From a checkpoint of a small class-conditioned image flow-matching model.
Model: 6.03M parameters, arch dit.
Data: trained on small charts drawn from random numbers, 203450 training examples, 8.9 epochs.
Rows from block 6, named by matrix and row number. Rows with one number belong to one neuron. Each number is 128 + 24 x the weight over the matrix's rms, rounded and kept within 0 to 255. All counts start at 0. Numbers have three digits each.
# fc1: MLP up (model.blocks.6.mlp.fc1.weight, 384x192), inputs 144-191
# fc2: MLP down (model.blocks.6.mlp.fc2.weight, 192x384, transposed), outputs 144-191
fc1.12:093138094135135102138139121160143159145123152107149148136157103126174171126156115152115172116103108104122098125168155172133145151152117131152113
fc2.12:151068121136128126159108157095134186155137126113119128163166138141111117065100113151107141071073130144096122093129159131094135128164149116133128
fc1.13:123119158164094160149150137126137130101108131103146118138155129120147126153139120126117138135104147133156146140145103095115140122094134140142147
fc2.13:114122110139146158132140109078133151111115121099186126116151112136140121124112126165134139146137146121124119083126109122130156120140111090094082
fc1.14:103190132117148119166111132155109125157136105092124100136160114164107125147132131138091116161118114129100119141131130123093144111136100131127106
fc2.14:137119117116114117134113166146102116171132092108137134135136136175138126137121127107085120119145098141144157161101125132130084115167133164120141
fc1.15:171085114161119128152149106150142145127113128142146111197150089135085146130136154126104096129121142096124158119115120098138106145105163125076149
fc2.15:122088164121090144110090155137117174098086118129143108183166119133168133103132078158120099122107125145101095164129130157135118127091137117164096
fc1.16:129102094150154112154128140107111154137110125153193084120109163118163144158064068158111103169151094147144113109155147139105139170136134138138089
fc2.16:112151133099103124115128143127136125131126156124155125118157120170101091165129140132129104096178115092161070109122122110130092097147104072168142
fc1.17:163136139131137133152141110149120156103108104164104112138125106151166176139169087117116126147161144099164111103132138161168126161154147156120154
fc2.17:104147130143110130107141118139111153102133152140149105131120103165087153116123137154130123100157117130075118137134110127136136091149111104145135
fc1.18:163088193147113109126050086147086165149117088162152110073131143143113137108100114136100194148143086154090143165074102139105121151189101129085166
fc2.18:143141122128115112121123106094128117089092118167125132086144140127121149134075136116095137090123206115161084138160135139138123120127134144158122
fc1.19:118129114128111074150126106107127114103127143145184161134138096100127143152132108105091127147085152097102127067125178132168130082121133119102151
fc2.19:128149122131180147077116084120109156124130129123119123160111141146148149149122132107105139120091161116152126124159148136128100155133108121106085
fc1.20:112108136109174113113128123144128118104074165113092134132099090093103182112120134152125161167139133075143128169145138144105130117138125147138114
fc2.20:101109129135174122183155128123139177111107104162133145146105124112112133149114135117114166111125132115139120095118145139137140120122097127128147
fc1.21:174134087145162082126120132125145099124117159131154168141049092125125097133131137141133137137129102088125086090197159154196127105134167121150113
fc2.21:110160104111123119129137155132159106101120135135123126163109127104184098136101140147143135119113144128110140171121191125138113129085150119106140
fc1.22:140148165087130191135138129144145117135117156110135129152143187105103146161197109129076160128160127144099165111166128126136117086141107120176102
fc2.22:110134096157094141133099095134098110144147140183117121141169110111082134115133201111179143097100080124122129106126161119139106123140102109131139
fc1.23:095114154137166129146165084118148156135114141127166105111137133148109160101089131087099144142089125155141162103148149117130104123101088202111113
fc2.23:139133079105151090114095117126141154110139117169170118097134110137117143120155129154116146123130116137140103151150133173123152117101126126137149
fc1.24:136119091111114119119127143098123130123110055139157125106142113187141129128135122120102116122128116135098130104135110148156113140152133127130124
fc2.24:116128150157140089136134132088163137125093092134134125077183156174125128124106124134116112122145141113134113143127109100096133140139089142153118
fc1.25:099106139155142118136148107104129113105131135145126107118106123126102105153115159113102131138122129116135124139125134123137127086117199148141116
fc2.25:159131104125127119092092137125125142125130146137128115140127135125135101153117098133126156115103133141136116090134137151118114190100104139106159
fc1.26:104151116136141121109127093166139118129166098124137094148136175135079131129112146112114147113110168136103158147083078135099116063156147128083116
fc2.26:138127120093140146161168097143137087132182106113155120150106152100152113126114126114147130152128174132154121151130125107128126154142120140175128
fc1.27:121132142114137139116087132140103094153137121127153133128131159091144142161124132117164138115138110132122137113121123138087125126131157146137117
fc2.27:139106137133135145145162136173108131157117121108155143156146180093098168129101132150173128149142107147121141118113160124123126140144123095081129
fc1.28:108151138144093135130162088142122140129138092134122139131140131142087152167086137157110128125131071137119164124157191181120126111104109115109145
fc2.28:136101127103103085120134072125125109132125124116075112134178119147096124133142146151138121088127135147150108142153147058131121127137103104153109
fc1.29:134134125179136126133160143150168143139093140152113128167089118131106146099137125132124129099125143177166140124154121103108099128087098155106135
fc2.29:101129156142147115120120145135124146132130141130086141137114110100134123113150150121158138144182111117131105159133166189133141111158149153130119
fc1.30:106139122116092180163161157140125120143119138123107110151102140161145108118117124138145118127141134129158146116104153096090122184093082144102109
fc2.30:150134037075125117114112095141129154108155146136115105139153160088104094088130081152151122153135105093115085139109146148127126148090144123137122
fc1.31:131147145104134053156069141108106160119135139112179107138130158181146098114105076208106147106121073142102110132166107162108128154083124121107129
fc2.31:132143116173101105111128110127141112146060118138118116162194147139120095112142146131141115092153076156128148142115118108136127113103150108148136
fc1.32:179116105075122104154179150154134089159150142170151147107128093137135171149160105147163137115150141115107124105133099134106131126126106148082094
fc2.32:099124111169108116104122123136168093110153136130098157156137105158143088100135116125166108127160124137112181112163136146150114097139159175099109
fc1.33:154170145108094127106095118161172127137111148104164063116080144157123134143103105161111137142130109087118123103127126090113142122107136152148130
fc2.33:123112126119135127119137084108123127139133137117127127105093125144146129132128151116140149174139131123125173157124119128138129057138099137167178
fc1.34:128116123108128133120124131118135117118125130128132131129153134122132128125121136120111140108158121112116156127120121140138153136115132141137124
fc2.34:131123137108110123132115116109108115151113147129131173153152128131121104124122108151116129115142108143162096158138159130133098137130140131132135
fc1.35:112140152145186141133146143116107133097130085059106131121083148134164135127098143179125137126143098116118115162179150135160133124139127144209097
fc2.35:100121125078157113060095137139157183079092107096111120136118120113139109124095123116143112145110099119156134166128130121105115093118119157111112
fc1.36:162126116111131130110130103149076106126089118096108133127130109092142108143093159097137162134136170135130110134153130170162117121099112110163110
fc2.36:125125149156099137095152099144092117111078134110132161148149095122114096125115092131108150107120110150089129118148146112151127103139175128123137
fc1.37:152134138092168035116142156159120121117157106087133115147093095169138091122140161156152158110160135166165114134171137115122085152119120093099157
fc2.37:102109118100133089064106135136137139096064100132077165134110087131120123107071160147120133126133080162146088109097136115121173100072096107162076
fc1.38:137105112116115103111126131138129137133128135131123176113168131137120129114117136125125150130103117129114161110119124154125131110096148123111138
fc2.38:110132137138118106130112120128127144117141133133103150120140160126123181104131103113132128104136122132158091158095160107117114102148108117126113